From a checkpoint of a small class-conditioned image diffusion model: 12.5M parameters, batches of 256.
Rows from block 2 of a small class-conditioned image diffusion model, named by matrix and row number. Rows with one number belong to one neuron. Each number is 500 + 25 x the weight over its row's rms, rounded and kept within 0 to 999. All counts start at 0. Numbers have three digits each.
After each neuron's rows are labels from the 100 images, of 14848 (inputs lightly noised), where the neuron reaches its largest size: "top examples" is what is common among them. Only what is clearly more common there than usual is listed. The data: seven-segment displays showing three digits. In brackets: how many of the 100, against the usual share in percent.
# gate: MLP gate (model.blocks.2.mlp.gate.weight, 1024x384), inputs 0-191
# fc1: MLP up (model.blocks.2.mlp.fc1.weight, 1024x384), inputs 0-191
# fc2: MLP down (model.blocks.2.mlp.fc2.weight, 384x1024, transposed), outputs 0-191

gate.597:492518489488460520508502487528515498512492504485512525495522565516488526531492506537479508456512489511490511536471471495547520509510429518483533513485525483504493544491468473491476466473509486514513549534570482555475518506561543449497497471509547498494442497519470500498434494499475543481534551486503499499509524500471489516506503534500513452484481534526493527519498478488505479481511435500507486531555469499483543504465518502532473501484488497483514530496489505516499507546476508494461505510467482486506481475516451430496472487484478523523554501478502492470519465500481471522
fc1.597:500480464472504497470488530493488497485515518493518509484468518495512497502492432502523523515445484521468547522470500490496484492476523455518456522503467481496547476496461490547521508526478487529475500444449444485540498511502532514470465508479495526524477520478502486486484542461495511542470529552503492475556545449500544513492538500463523522468498519457526494483502531574449471519480488518507520533523532567492517489470472514522502485492531536534508491525499531479492502474514474497563468508523480504516555491487497525495499474493489506528505503519476519492504514472495480490
fc2.597:502472523484551472499500525487498524555499500519497505476487521481509503462520489497501530460500504468507466473566519478494472487540555491498480519476491507533497510517495496470527531507493476510526482477498490460468515497531546528522488511531518531489499475543510535469473552519531431485483465521520510525516469451507475519526501494487475475497506524494506498492485477535523478493523506510519528516523471502470518531486508460506522518540512497483505519510502494526489471488496510478483448490422522552522470460505463491534536578515506513466529515509524468489524513462493509535
top examples: blue glow (41 vs 16.8)

gate.607:512512518478479435513527484541541523524487505521447535553500495516501482460460469518515523489481500494510490462545542481489521466480447499472489506488463476488517461484507524473475474499516497459455447507483461477505529528495514524452481499513490559493537484526512491489545522512502523509452533512537515498488512499487498444495511502491519525488503469478493502481471500526508511521468480490501467523532492493475501512508509475518506511530518475492478517523458503533503529525491494488521522487546543524509489505489529524533493516453510481495553521480485520477454486450502503513
fc1.607:428496500479473492513506528453461513501503434509508539460504498501469523506493488457506499486457491431514520479501458500526491478525468512539517472520488506516501512506539520531464507482494499502473470478469447499490521505488471508555522415516521441496490496518473522481515514466527492483546504523489500489535495487472507495518492495536469484521461516509520486471485516514456513489444471522448516503491494489491489483506444481505469479527511510497514513500494492485487494513471490518468471524516491486467520504506502497505509473516517530468526477497470480505496528528458541505
fc2.607:464447510476519476476505484477489487552519497482521514468497492515483490504496503505462528472523507490493509499496541510517486500530504497563525462492475437538486552474510528512532495500464515508486501530497511520506462491502484473523494455494500494503485507486497514500470498515521465507478487538477497508500444488482498460524515536497486512512505489508547482513504478535514545515510522481540466526495508492521529466495520473523491476476470533543516512552462525527521516521483463487473488528472494486502498474492488468479504490502512486500512510494458501517491540476494496502
top examples: white glow (54 vs 17.1)

gate.348:470486535515483501484514491482531508468455555499448484476521548546486488494458506442543508517524480500502536529528514506556497513499481523507463464512491520501460461462526514562477470487534475473541481522524515479498514528521482532549511521484531528525475474490517499521490481500512536548527503506529499481495479514488510546511519490529491464510521460494502517525460547526452494537543475484535498524534499471509504465479489488537456501492519502480517500524537492496533528501443512504507503538478525526512486492536469491497478498454464529477483479479517512513479510491490495441
fc1.348:505517447479511500445535498474467525507509446479550528486481491511560505501468461496472469462466466527554495501505497500477504513462490462501488496445517528499487536497473494545462537500501490515482508482529486493522532498517511557464477475520501511485501515542447463542493491529504468504479511565491548534506485556460474497493521457471507493539472523530523470506522479517480489496483494514526481499458512504455516506532522543480491517509472497461501496462531498468508497520538499520484543517563501495547453527484507491482501494534508506543517518534495518489494492507511523498
fc2.348:532475474522501531461546508529492456499462525467548545504492496517534510542493502517496480483544488540540480434497486483518485491501505523508504523533478480493492542503500508505458556506531516513508524475501477504450494506519488486468489511495525486498487497477471513488477503478511522454502513507510535487522510559431520478529482491461526491465441523479502469542517525539476487449504479509488471427498517494486535515444518480480481528494546473505476504524538513497496513482540473525511457523491493538504466500522541501474500479482517509514516493501480491470494499510465497497
top examples: blue glow (77 vs 16.8)

gate.108:442464525539507484520504494500461532499522535509491495497550487494484521507467510492470490506491489561519484495486494492499484451522482533506507473468504565463516486549487449497477529475474501522504497477542502423486474480514472510453522471478501498548542494506502538517480505486509500426476463480489515491496532523497464504501501488532486487459472507546455564508500520533495489472488487508493495497471451521484505476513502530502486498494538528504472501475494554463531522540498484513480563507531455465520488496555482545504472466524508450495517486540498512554452493491497480523
fc1.108:497489514522477506496535546441496503502509483481495517509461482513501484457534487478513505491471515456482518505517520507489481503529489533492539503499481539509513532458477520510516532510514495496497475541538526520495488501514493423576518550537523503516491514484542523489484497501533462512549503487447486511486534483487499522546508485519516557524519490509494503493497474471476490473534506550509497489508458475513510451484535524485521489501511479514549467485491468495520537533508440442481491500523494487462512483448495500453513470541487541551488503501482491540518544474495479464
fc2.108:497503536483513485516512437473476486492512497442471520486515467459495434464486470503520505498502492502515506526509508518550489489502485467502538529518494448521518507455456500491500543476516508505463468500473508502442518527496521552500481491518522494457477554511487459506511528464510538474483475470472484504484469482478500523488536488525460482518483495516491502480522505516532511509485530458485487511516487523511515539522546495499525484533425502502524540510514471520527513486503534519438483543491505492454490466515485506450497482456521474495499484481493488562500488481519491491
top examples: glare (100 vs 30.1); amber glow (36 vs 16.3)

gate.582:471494482492544512481503462433476533534449490476514508463514479552504485492482510551456516527481486508517524543463478495491498486477474491535503518489523573542509515512509506489544514488496518505525469476490456466513470481526525440504496517513531510516514509477454470435464481519457479505505525494474471442499506506488490517455462497519514520526498496481492471513481496499449509487480498519505515468480508468506494525523554548537497477538482512484492492526495512492503522495518497510511482506479505496497474536505506510509527570511509515513488498511480503536481499463491531531
fc1.582:450492546504474475506474501470471476522491472485516487509491503497487490453519480532489500504521480485525492526505531501481516496512519515530514475498492506504521506523487504483493540446542498528445511481492494449540481423501514505476463465497466510503480485508513497511519509475488530515516502465488467485472513505465495504528513518506491522486469504455484504538510500514563566529459504452534505507499475495434496478471513528474481478485466515522503472553470499522513491464471508522502527484534518490483550483476522492508452508501543535532488528496518501512482519512489504506
fc2.582:485507490506536523541466475530528484502503465458476485536494515565486495506550523500484484478475463463494441516477491496506463494503487505473528497466496522501455459536504512467505479505518490503513522490500501533512507494515501467490502526494471472494535481510516443455501502498444506482484528552508467519500491450508468526502477535516497456463503473513482500509530482489483499544555474506511490510488499493501508509478464524553511472504443492491466508459505427473502475485474512473542488495501495515492478469495523503495512511526520479480465513517482473524481500527486462507
top examples: red glow (57 vs 17)

gate.508:483493545497518513494528527505521496494496518542494520498511464515488508479469503462511491527537529523468503532440477488506508516526481471510479535486493485485471479505475528529468522563486511520502485524525526471485521507469527508505477462531476475488524522464498481483514512487561497502526464529494529485528468475483471538598491517489473518491500512523477479455465529468522486510442516520479433514495526489513544486483542519498527495453462476503458548518448475489518493512466512515476480493537532515498465501495555481532487496499561511517499491495523495514518446481491500498
fc1.508:505486465503465450524493513530476495487532490457523466483489471491510476494505494493518519492463450444499489508530495499514503438541527527528534539509498573487512481507525479483519458500515485521477481475541478507484514493506490548524543501490490497499484503488456516525487496526530559464567489502498509518451527502518474487420497457494468479484528505483518473525490470512483499469580459518531526516525478551505507516514468526483506529523525526501522500513486485513484461527513489470496473524522508475480509507512497519513497522507446525460474511507515516510533521492499540522
fc2.508:498525541490532461542516502497501504531535500535508533502458501486518538479450524507485486494466518501491501512482536497528488502510505520554534462513518484547496495539476529526501519498489473505472484508535491496494512471468493493534487494478471500492485485491497484513508525491497484497461511475512551485496526469523497477509509494477489485548476479487512530514515506478501488527480483489492488513550456477499497500490456523544542499482464500478486505514532523486486535484538525468557483500470506521495507527511485526518479486500537525510508553511499484508529517461503515497
top examples: blue glow (52 vs 16.8)

gate.223:476475500498495511498480489453491506451486518501554474529459511524472482508534493506503547531488517506480507514479466528499486503519499505541504505517516537481487519499493524518499461515513522494521508516498490494473490514487544464489512497471464492485474495511500537537521475468477492522529515530539479531536467462522464493477447496521503470511513468475504510497513504498503513550499518493493469497507506499521518499546477433544486509511498452498523500504544499493449493549490484466502510450485531451539510481469508488479507530500467523514493479491490529472532518476502481515
fc1.223:483529439517487456484440474506478506537549496515447489501499503484498515528500537473468513523497510488522506545502555534456545528502483499504468494506507423515525514513504480515471516465472498532478474506468482472519517500511479505494527496511498520480491441523480522514519473438491511519515481511439516483460452522468494545470524531475498567505485481505485496537505510509489444514459469509514521529531497507478487496528489513456486562499465558505483477507486483495541519471516479473516463477510539530517492492549540512527501476510478506472511505506543535490517494530505512519
fc2.223:493581477496503518511483490534534488436522504506478531512458512531496521470474485432530491516516474496504522459450482540489526498504503497498498521528547460507505501482487517504528558480498483481516486534468488497458519475503496513529487494450500482474504495523516497579471494465520480504525482497450507507489497503532484493506531546499465503529476486506476455486511497551450517525468505483488499506484516495487498501537519493493517479495503522494475488481516484512540495530517463473511485473447508497473522517545498518516450486473521509515477460562491467522527520483465542481
top examples: blue glow (55 vs 16.8)

gate.644:475493520502508531489495542500537515545515516494502456469492511520481528520480495533491501461469482510511520506491531533504497491484546466527512490536508491535467507508530467483487478480494495487555527484513515498528563485546497516508500520501538466505523475484488477509499509508491502476481504492502535494480529534514485530511504546478497479496529520475545490514541512492469478498495516521499510439529509500483522486536527488519481520483510504496519552510448538473506489467506505496465511503609506481485525500503512487483501482492498523505499492509484512508493499486547541491
fc1.644:552471469446521513506498538468485504509429517540504467508466458485492515497502529487485495481475590448531506472456492532506496476526494490483515493506488505473506499474460488540471495465488505508549501476487476500537470500447509490490506532491461480491459489529497521508498507498468487479506475495473511531498568493549509505537496440504473503506510495468525493547531494458541529515504487490463500475489505493519482512526482481450499502532510515524531502567490467489450508491528468486518478468479505531518431518489501491464503526527484484496519496459477491543535514493543475499
fc2.644:497508525516480472521506496520529485492496497561520482495472540471463548511518507527453515536509525521517528497520478531478485477539487523506511485474502487522500517505509475507432487523478493476523489488499511500505493484492464511492464519502477510471516477483483498433488498499532501478511491512507529520500507496454534477521512443494494459512529545548548452548529524480515480485495481491473471549498511531491505500465525472515460512509533507520527488468529518527514516519533519498521491501535524522485526430487518504490469514599483509492490499495490524496485498510518455527
top examples: glare (60 vs 30.1); red glow (46 vs 17)

gate.279:448528526494478475434507533462495496489522439532522504521466510498502507503461450499471514470488428525549485517513481470479503500521467512498507533509502510479474509474474510494578512516501486529522503512503524511504525503524488495523498501537516498472514509528482542515547488516498492507479471491488476505486517497498505474474506547526475502491494493481513428514470496524507530517493492509505477485522494510490483493529479510449514471497517511453480497508448500524516488546516541522501482485511479494496490470495471516487513465495468474493479538504537527514470428489470480450
fc1.279:512557502487548478489537456523481527499508533531472505497516528524493512485457506504529513458518507494511499474473471469488499478456505503472465500529547498525538490504475540519496522517514530535493506496469453487474514522504420501495522513488520485524507500552546474518478500477556514477505501558504495467516499469522477540555540508513528510478502486484471470473520473497488476518514509475496543518489507545477508525461503476494508466499483501522507543473496480486480494505507512443523525527460506538516512475485553531544524487489496492491509496530485450529512484528512500523
fc2.279:521499482508474521495516526498485506509453428503524494447508503494488473507518491460478482486456470490478491511515515520458532511515503559499505489521493514515564510488529529509510499510489513474509465528514495476466509481509531542486515544527520529511486506519494572463465536506523507526502460558530557508503486498508517532514538472483477476469494467504525490489465504494505521496484468558521487547507520491509520515473493508510481491472479480497520477481483502493450499509534536467519458506475541496452505490493536518501478555508503484519441527524496491523468512547513509541
top examples: red glow (36 vs 17)

gate.122:517470513485501493503479526462508543499456417503479494471505516469494523555561510488449596533465506505526502500508504521481521492477458501476487476508505495524512548492534468509488453519507477512496494522482503471515501504508501527480567499484477507499493521431505519499510517482513492493426491497459518488515480509497505507526504456517530458534498462504513529509473536469477486538495507450513494496478530502445457465506509495497473482493496492510523469497517483505439471466473496506523496485514525520476472523479510503541507474507519496514496510456518507491508505542492530425
fc1.122:522479525487458506468511496485462493518473461473502495469485549490495550477570486510466538522459505517483471485493520461504489484469465496488496568498486479486543581501519506494521487504500454502485495528512498484512495475499523480522512478473500509505525451471482530518473488515475430569464506466480513494517551503489514451552505547518512446512530519502517498476522505499461498535503511493501496526506537491469516495486494486473473509490524498543494508435499489537485484461495473515527504539488458475489508512469500519526497463546531519478519517502525524462497523466485490497
fc2.122:514486516503502480491491503495504487509503556492498505505444512513488531527465482456486568488531507471515513505493534510519521471491550503462518482499477500497495559485482515505458489499490561517507470493500517472522533505473534501529526501511469497507473495536480473501491501524478521515582481506492522502514463515518492485467482525538497469473477500492491488493471508520518511513493514521477524488550508517564533528480512509477502513491489514484531485525495500492495515549489501467482519503442514471518531521498475497540525513528461495517513493508509485491498493505527516420
top examples: blue glow (99 vs 16.8); glare (99 vs 30.1)

gate.157:497543514476575498505501527516495484534502491480450514474535508547475481513534517489540535523458463494507504511495498484516538487514429528510505513492472478482571503476514537504470495444489486499485486505541511483511473524507515523532512543479535493503467463477504467496493471477525503493478503521463491502475533500533510494478507467493457484539498512497505540477496514472537520527474509522555525506481464507483533445496518503514500505498505481540492464541472479477463513489490453496501541492485474511505469491466459497488516529464472441493523508521480475508485476483508470525
fc1.157:460532477461509533496474487509518547506499471491495518464527489519479516486477500502482509504496499496507523519477510487499471488509472468581498489530517472451531498522502485522477442551477544512528482543467496492474460483523454440514487509492485522525462492485526486501477504516512493445494511480492473511454521502498415479491513492537486469531478512551500503465483483526497541493510513472480497511482506495456462516485481503457526492465462526512456468492489439454448563532482537544527548477516512498483504480476534494486502497497518526488534499505495489523507486491505490502
fc2.157:475506467501502516481531537500470464541466498516508505460502493549507503513467485527521493509482498556529491468512523532464453508506463500543479468533490517522480507471490456493482528502506469485505487524499477479502491425511476532512516449476493498523515460484519500482542485488504520509476480495479464473492507480515508461469519505546474511534454486464480506469493517510540535457513498510539506491523502486513455463491522508462514521510508515529467430480453452500506516484506493493497487487479475504514514461509491493521488497508495489531540469494539507526535483532503468516
top examples: red glow (40 vs 17)

gate.229:522513524509456470444491516504489441504491519568498493506488503493539456515470463482486513512481492476478513477522493482494482470501525485460508501482484476503503506466457505509530484497491495475528482542478505501515512517488501496531463512464502491519489507488469510448461514543516495499485488525492491516529534476516565496533514523463502514515525496490488510438506490517507455494453518540469477502547496507466441522502509541468546472487493487476537495501464466530549531536517517489515495556513508512480466486575509519479509452480476518494499517498482506494499546467486491542
fc1.229:501544484537462520485475476474478536485517528510458514509492517528526518512496494492527498444494525505480483536459489466517472500493508496532497547492470468516454504478537514543477474488525531533429475500512506500480491502486484534494505471506537479515542528430517483511458524531542471505507502528474475512515511497501534484489509464499545472497483519453499497505501501546536485497512500570475488518519491490449487524503480488509509492520517518500538520472512545477504496494464451482477470499505496453496492554518505533520487491511478510532464474522496515499493499530507489507
fc2.229:503534571471518536575512490503469492495468481494460477500540465517527510506522508506510481467494523478475511489479531524488501455511468512507512516513470515498505509541458519531539469509501534503543484534527464482525496539482490482495466511497536503507478556475478506508502517466497492505499481499508486527520507487510497524479507503530472515446528502459479471472501508486459475485506477477521469528485496471484514475557531463501556504507499496507518472525517484453488531496491488465551469478536519492516505525504513514500496478495520503507444503510493517517451553511499501566
top examples: dark on pale (44 vs 16.1)

gate.635:480498465523477493481504486493485502490521551439506541509496521443489480520511497502470498501516506474467486474509445495515482470499503513540506468472512493526497466482482460523478472497448474495573524508482465492518491515497460534465455513512483470532549508431503525505494513517492478498459476507518487426516481505513531537527452511504508475490519487493469509491493463501492467506489528504493459538466528558488536516497451468538528469487485528524481497527505493506499504485491509533526452523561519473487547523539502489537524479485504443485511518500502483479472507486498512487
fc1.635:501483497479524499510494477517502479550515510536475479503486499517482471503495496495535494498449495496508537494502495493543530506492456460521488530459510483529510520451519534516506505548516532481502483476534540462496514499516528496464492510478501493490523499528490466474490499475483526511492543505503488527494513424475476527468507550500497517505512483501492491514490515519506461520447490518511560466506519512510483499462513538475476511451470494484507537501475494514515485515479504491507502520478523542525485451492472563467560489454487521512526476500535516522541515531457529523
fc2.635:504444468515494530507443497499472493463540508495466466511504522486473457484559498493535511542508478491503523507500491554486526498491526530490465501499498504496520533502504524493505502514506415478515465484497527476507544545462477541506510549478514484478516495577524472538496467530535487504501523524505488553534464467487523501528491533493528478539474497504489486537518479553529470512504539497497523487490533470462442454476527462468519492437544504498509462508494495513474529473493487516464511514505505462487533495493510495445519532482493468464507504506511487483474483486481487502
top examples: white glow (41 vs 17.1)

gate.535:492526500512482489467524509531485515497527505480467500486493547519515545488487496497522511520511563468472521495517498566490468497504536558495504496558435483501507505512494502488482510472487476450428527469467470542509473488497528466508471494436495494486529526493479539522543518458493486529506483487519462523504511487504515485493497529507499501466531488521497513509527451494490501523494461501526492438528564517475506522524525486507484489537516495540514524537523549465513483517499442451463503485511492442463508508508483524532539488501470465512492529499473508460465484518505506515
fc1.535:495549494510495493503480509469497529494503479526469492528520488540490537503481519510521477475457511526497490549482449442501512450511489481495492465518488494477574500514482515504480536513496463448509491481510479516456512484531512509439473466492465486505513506522521481490496545491530513510508500510507530488483539446519499467466503506467520590538521517503486527498518515544477490489517496462509543528457520528454508489479475514514500505537512501508499508489546516493522483483527467481490476523512468481476509491522520520524603493548489493499468529490530515487510478476496475526
fc2.535:514477440542498498512503514545507487532474514533507508476496526463497520488490445484514506510519512544456518512446496569484504472501475493508501468500538494519511526483467509489514495491510512504523507486520440487491510520486517528524507468468483488475506471545486484546489514536477497470527503497507449494435499504524487528484491464490480494499519477513507493504564509485474480500507540514464493542477521497461502489501490497485490459474516533534515498470450523531489461476513530530480477503473484529499534561523473471499520485531480506502455481457499479463549477506504482503
top examples: blue glow (36 vs 16.8)

gate.754:457515500513573516537488484493523511528501487477488496490477499497449449521497495460486472483521489541509482521471525507494528490484516508539490511503499503502479468554526514455480516483471512497478489471483487475487515488472487494468498469497484540492481513520517479501498513507520478451529526504454519471475476459505470490562504461528513435496448453509467480513523521457508458492457483525504501452488479497514473499513491540497486540525516531478474469519450505514524480514510537487502514493497486514509461497483534473534457527496483540466513530522500475514473449498488509536
fc1.754:430510478497459480558546506525525441507520521501497500507505486497519483520454529509499459495520440509503519545517498527497514504478523500521476457476472485528541509488500489465494513512522491469484532474551495510510471460475500490457518507514507495494508466525513490477482512492455494509517520497493487463508489509546493521492523451552495504540533461488498490501535523503498466436461528493472511489466418533482540478504478514500501503515509540475481460492503439488498526522527485490450510488457514486533468488495551480515514552508529501513494541476474521514470492517479507519
fc2.754:497505513512506520510534512522496538479510487526510480483568529486491557481499493552519473450531481468505494533480504461543485533535482482513452492471486511543495498531533482512455519490515500499518529516446466524484458466461525487499517523517515448502482491421455495541504528492521506525492544499493485533470518530504476485501477500488525486510516450507459498503466457503532455517512506534491513497497503495475496504490480491488508484531512493465459500526478471491516543456492471517476477505506490504511492467494514493523529568500451480516480519514495480455568522505470501476
top examples: red glow (89 vs 17)

gate.435:524557508466491483490483509505511488540474538530487521472521528497505503523506511511506510529513514507538509480516491467487497522453471498494472456490485480491495468538492500486526468496535473474538507502493515431547505518477539519489494480508547485506497463523496501460523504530479469507482458531499556466511527514510536469422456488466510499487534512496499477535515493506479452513516491522528464499493529504495526498479515502508460493499482494475488513472542503491518488538520502505519479496527476517491516493511521500518516491462484471502497506492463528519508481500466493517
fc1.435:520515502462496469510486504506500480529470507540494524478534523469479507542505529512506500533492582518525526473504483480524499498458450496524482456507492487493492479497452492493516489521535496494519530516501529461483500534485490518518493481506548498497472468512532491467497501480458472481508444491492533453502504505485525455500476470493499483513546507469475495509513424521496466500513522543499469507480546483532519495486483495492489533553501499466443502458529520500486499490513509522524475489502466500514531517507492466494498500491513454485528509514451512487507457497498479482
fc2.435:486523441550471541481426533474512503512448506490505500576462521497514492474475511535465500499479450490500482504502483495477485543419509512472466510473520515473484506471539538489494508510523475485495535520494493476487524459510517492518532486475510491535495499531475512489517535507504506544496501495480535492513508490482487537517485492503510455504534485474501476480475519545511500509519521557512476476421485492492522482471493477549535501499509479535521458507539462504433495530517490491504509534494491511504526460542460506526516492487483527508516518464478500469491515486494524521
top examples: glare (100 vs 30.1)

gate.87:518511515502540525525533537504516518462518520494453502448474505528480492492511507530538453487479534481503493502513527477531517474503486528490484521500504568466473476496466499519507491509492504495475488521481521541531496546519521513461448518492509538511551503497505563509523468498539522483468510492490514501489499505504474487468495502503490514515521461530489517500521517475529539508543456475523531476547488526411501478486518518510472523502520478496496510504504517451499520504499482510527518520522504499464541480477474548505514519527530507500518539558476499501522513438485487479
fc1.87:526477517504508491484573520477493496555485507504554502490483500493524521539519485477455529535478482487440490498499487476483480544500480474518526528510548446500529499485534515496496481499487449522534476499522516471494554489496480488533512445510505494509493483495477459505560489505503500459521495482542471516529469499458531495540491506456522488525474488559505442495508477510535499487511498532500485468482496485508455535518475492489487473487513505520487493487503473540486481492520502508498479456498508484486480511529487485426485467482511529484474507485536474458478512515512505499
fc2.87:474533499495488501489528518470489490491484491499463521480500543502519482495466544493530529496488465491484496504503507493478476494525519522569513500532468515485517450501535502495517483496502553517465459522580497511492511476519515492504497448509535495514449530517501510496501503535494505504510502527488465475474494501496457477538512494468470473518488504488502460506543454504502515501509462515477519523522500534550498505505480480452506470486516487506522459532517533509527503466518503464502491502457458494483526500497485506457506493476500496484484477513538478503509506471501512537
top examples: glare (89 vs 30.1); white glow (67 vs 17.1)

gate.684:523485526504519497532512518505516515522446512486473507539523530472492486491463497476466539485527477479520479512509591499524502516482475467516499515462490504501503493515497451506539461494451513499485480486466492464484493538530485480488497561502479474469514482488499510561454490491531504515444502484499506520488491512507459514497498535538527509492482564464519526535528511530505440535533496489521541479507495483508440485491534541532538517476457483505511508495501463485524530523478503464463501493491510490494517518485478488462500512484482507485536489498489453486497524485508478518
fc1.684:517529481474510526489489482498484515514515492489503544493504475511499491512482491528528529504506461495511537524492485500557474548488467500479479519516516445520490564488513536492456541496487506427471494492548491491501528528504499492495498516467533525489450469472485491522533517496497461483458496488508555465463460535505464512508456463493537479499490521531472505489503519519521479526467482528485503499492495494525494521499524498506533537503512486487516490523510533464467491473471553495476497486513502522483522527518491482518537470528506497457550485500494473501483554507528524494
fc2.684:514535520490485467528460503531436452494537500547526515507541503489537490529466516505486490468480505455523533473545506504524512485522472483459492497495516517465499533494502526522513528494466501486470531506468505483513579492525518519505488509488534533504528516499476469483513455451479497508521542491514501501502493518493481545464459505513470518506534452507525502496478525513457475508538494462485496489483535498492486501505472515511546472505540459503483516465491540500507488496498542463459502492519533517497551535526512500521536481449445510509531499524530526459495528489512483491
top examples: glare (79 vs 30.1); dark on pale (69 vs 16.1)

gate.696:443488488506514518498500492482546527492485510503493485514523478509472484479524459529504483506512474455469504481473532506497512434519461494512499494487469520519530504494501469494507484482480506563502509513506519537487489499477473515460515475570483494492481483522543475452460511523475501548489466494482516521502511490515465519506539521539514509489491476531497485481472454481524472490536523502495488535538561510525433519467517482536529530497491495465493478522479505498508504501493482492523524459519556530529495531513486502439547472508439518467494518440510473536501485501516486500
fc1.696:478507499494495484483471511464483501498502506520480552501493509479542489527487472464465478503545471517477462514488474496488496553514460483456507544506522509535472517479520497504486501517488524530508566422523484549471442504512486526496528491521489500478467482492513485514503515500494466509537541508548514486537456492468494515555518515475524442521471540544478546491496476522493511523485479528477493474516496510513541498520488494507487490502531483477464499513507532462500497488482489491468533483483484506536517529548534480519507505535483540538509503519491497531468503516499472508
fc2.696:492477511501508498482474487500485466507512510508533557500482523541514514482505487529478481464557480512500452513463543479549510521497500502497591534509509511472484512478471508452541502479464512499556538492462477504471540520505527483493504478448499478473447504533501494473478537505492525513485502512540529466517482496484502488478478510519512519498478527452498513454491501564468473515512512445531497517522457472532455520478508484519533572495516485452489503482498477502475520514472516511458492489520482503504485437511501496553548524479448485469520507514501493441511494542497506497
top examples: white glow (78 vs 17.1)

gate.191:513526536478518527532508495499549435504476490541509498491504505515507532498486533492480467513474478502462533501492479490507558503509472472486493519533505504484511504488487486544509523476518519489525488460560513483515479493487499484491488477516487510541449497539535521513498525522536476528505489480526499518509521434493443491519514466521506531527507474515473503434491495510497475499517503545525530531496470514533451486448526483497502516525558508480486493496521528496510476442499546499524529489520517501495456451516520513502514493482459537500491527469504493478505514473494498485
fc1.191:497505518490507537492498522492556458500472503526519517492517544505496493518520550522468473491481499513463501488496493491537526505545478483513520532527492505471531511434492501519515492509507528486497483463544496494506480492512466498522495486462501517545469514478527532500504524536546482538493482500495498493528548443491522480529534488477501503529535514520487520473499475485516424495482475532486509525512465489541475510458517462499502488496529520482480514498514548497506507453520518512536519451495514483502459457477551534461518484533487518508470545487495472519532540483535487505
fc2.191:513500484524484502474473519485446473494520519591472494498498505496483531500489504522473476485508457528512445554487529529489514497481476515529538491449474491507444487516524525504550480494448481510468491472500472484527469500517554493502525485473509521493470501486501491470487500538520498499492454482518499531482488477522513502525479515524467506481575565474506464520473500505473485499459553526495511568512495510518506468473519470490534510495432489471510473501524483475484510468482550515458525471456516490456539528495472538510491515518479484483511513487497503490524507504471520504
top examples: red glow (56 vs 17)

gate.474:455479481500500538455534519488480460483490407502497461523495515504508522516508520481503494482488474486497455446459531460488510488495515473508520496467465524492503540505521461482512483510550481486453466478470522475530510498453516501443471511523474515526481497534445488467504468529462474499527488485544465438504545497501494479465552481491512495540513468489491504529525509487460477506499547496475504487494526449530523518490485466502493483514524547484559540475512498535456502480457472480533512521493462500476502477493524523466483487474519501499508536470480480485511484485521517483
fc1.474:534450481469482537506524486522511507502477465448473493548478558499519540500526515463512492488483520507536482491498480502526487476511479499533489532461497475524473463450529487481476525530488444512507470498540480518500500519510463520468506516467531502499503477492474485507491524494541498532482507512492528493531538501509510508554469510450498511500502479480478477539469515509522466475461531500501504450511491506498536496477561458501464541528485512483512513523519509506469579521501478515452476504493497540519513537458518471503527483467517514552495559478523519483507509479512558505
fc2.474:501462493480502480472471540522496506453482477486472521542432454498541468521510506466481503480466513478550467499511477473521482490513511483540474499518518512492497459493464493506520508525512508505539518487495530482506493524504491498526480508505504519475478480480494503516515518523485468539481522515426567529529506498501479503505471520515493495500479498475491510489460520463508443488489521494504524490483498476494489494533523464468514454494527494507494491469481479494520479473528484545528506478496464498504478493465499494493493486540516482447541527499511494478501518521465440482
top examples: red glow (45 vs 17)

gate.687:513450483488516491476524506493522472485480516509499447498516468519506494537439488498489507515513457459491496497516433505506464465518461454518488515496521491460486503454478462510458469499501473464470478505480502490500508511469454506540497530484509486546497541491512520479513490516556486493517472462480500468482507527441520491542502499523519487489520500519494459500482488499503457469515515508513487532512497468462511477496468467451520473482480488526477493474534469537503520462487474477445506512463512504506512504516507469508525496503508505496562523540501481513492491514490508500
fc1.687:503446496504524523500534499523491481501482473511517540526487508524464485535444502464493498496488477489515471450473544497505537429488486486480497527507502544497452534488465523512494497538500464529476482502465498489535500490547506494495479493490479543500516507490448506480482494472499510464561534508492476477466523502531499490512495495541468508499458482524515501465498534518511517458537528510494477527520479528465465547509504454463497502582558548483503487484471473471503519514517495524507459507474465509498525507500485533519515503450510478514446480543465432483498527482485464510
fc2.687:521518456467502518541512464487513516536478486484503478494514567495514498483527504501530490504491409431526486509485487487542501442488477473503504549472474480454517526454474489448498485500500520508485470456475495477470492471538496537542527507456508515506497520508483484514475508505484499495472480483515473532472514527475533520476515508502545476552495506496483555504505523505477503466459504508452535529482490479527430521520487527448505500460503471520478491484569509494467480472531498537532460461514499506510502535532500490481491459518507478507529469524550472460473481494534470475
top examples: white glow (46 vs 17.1)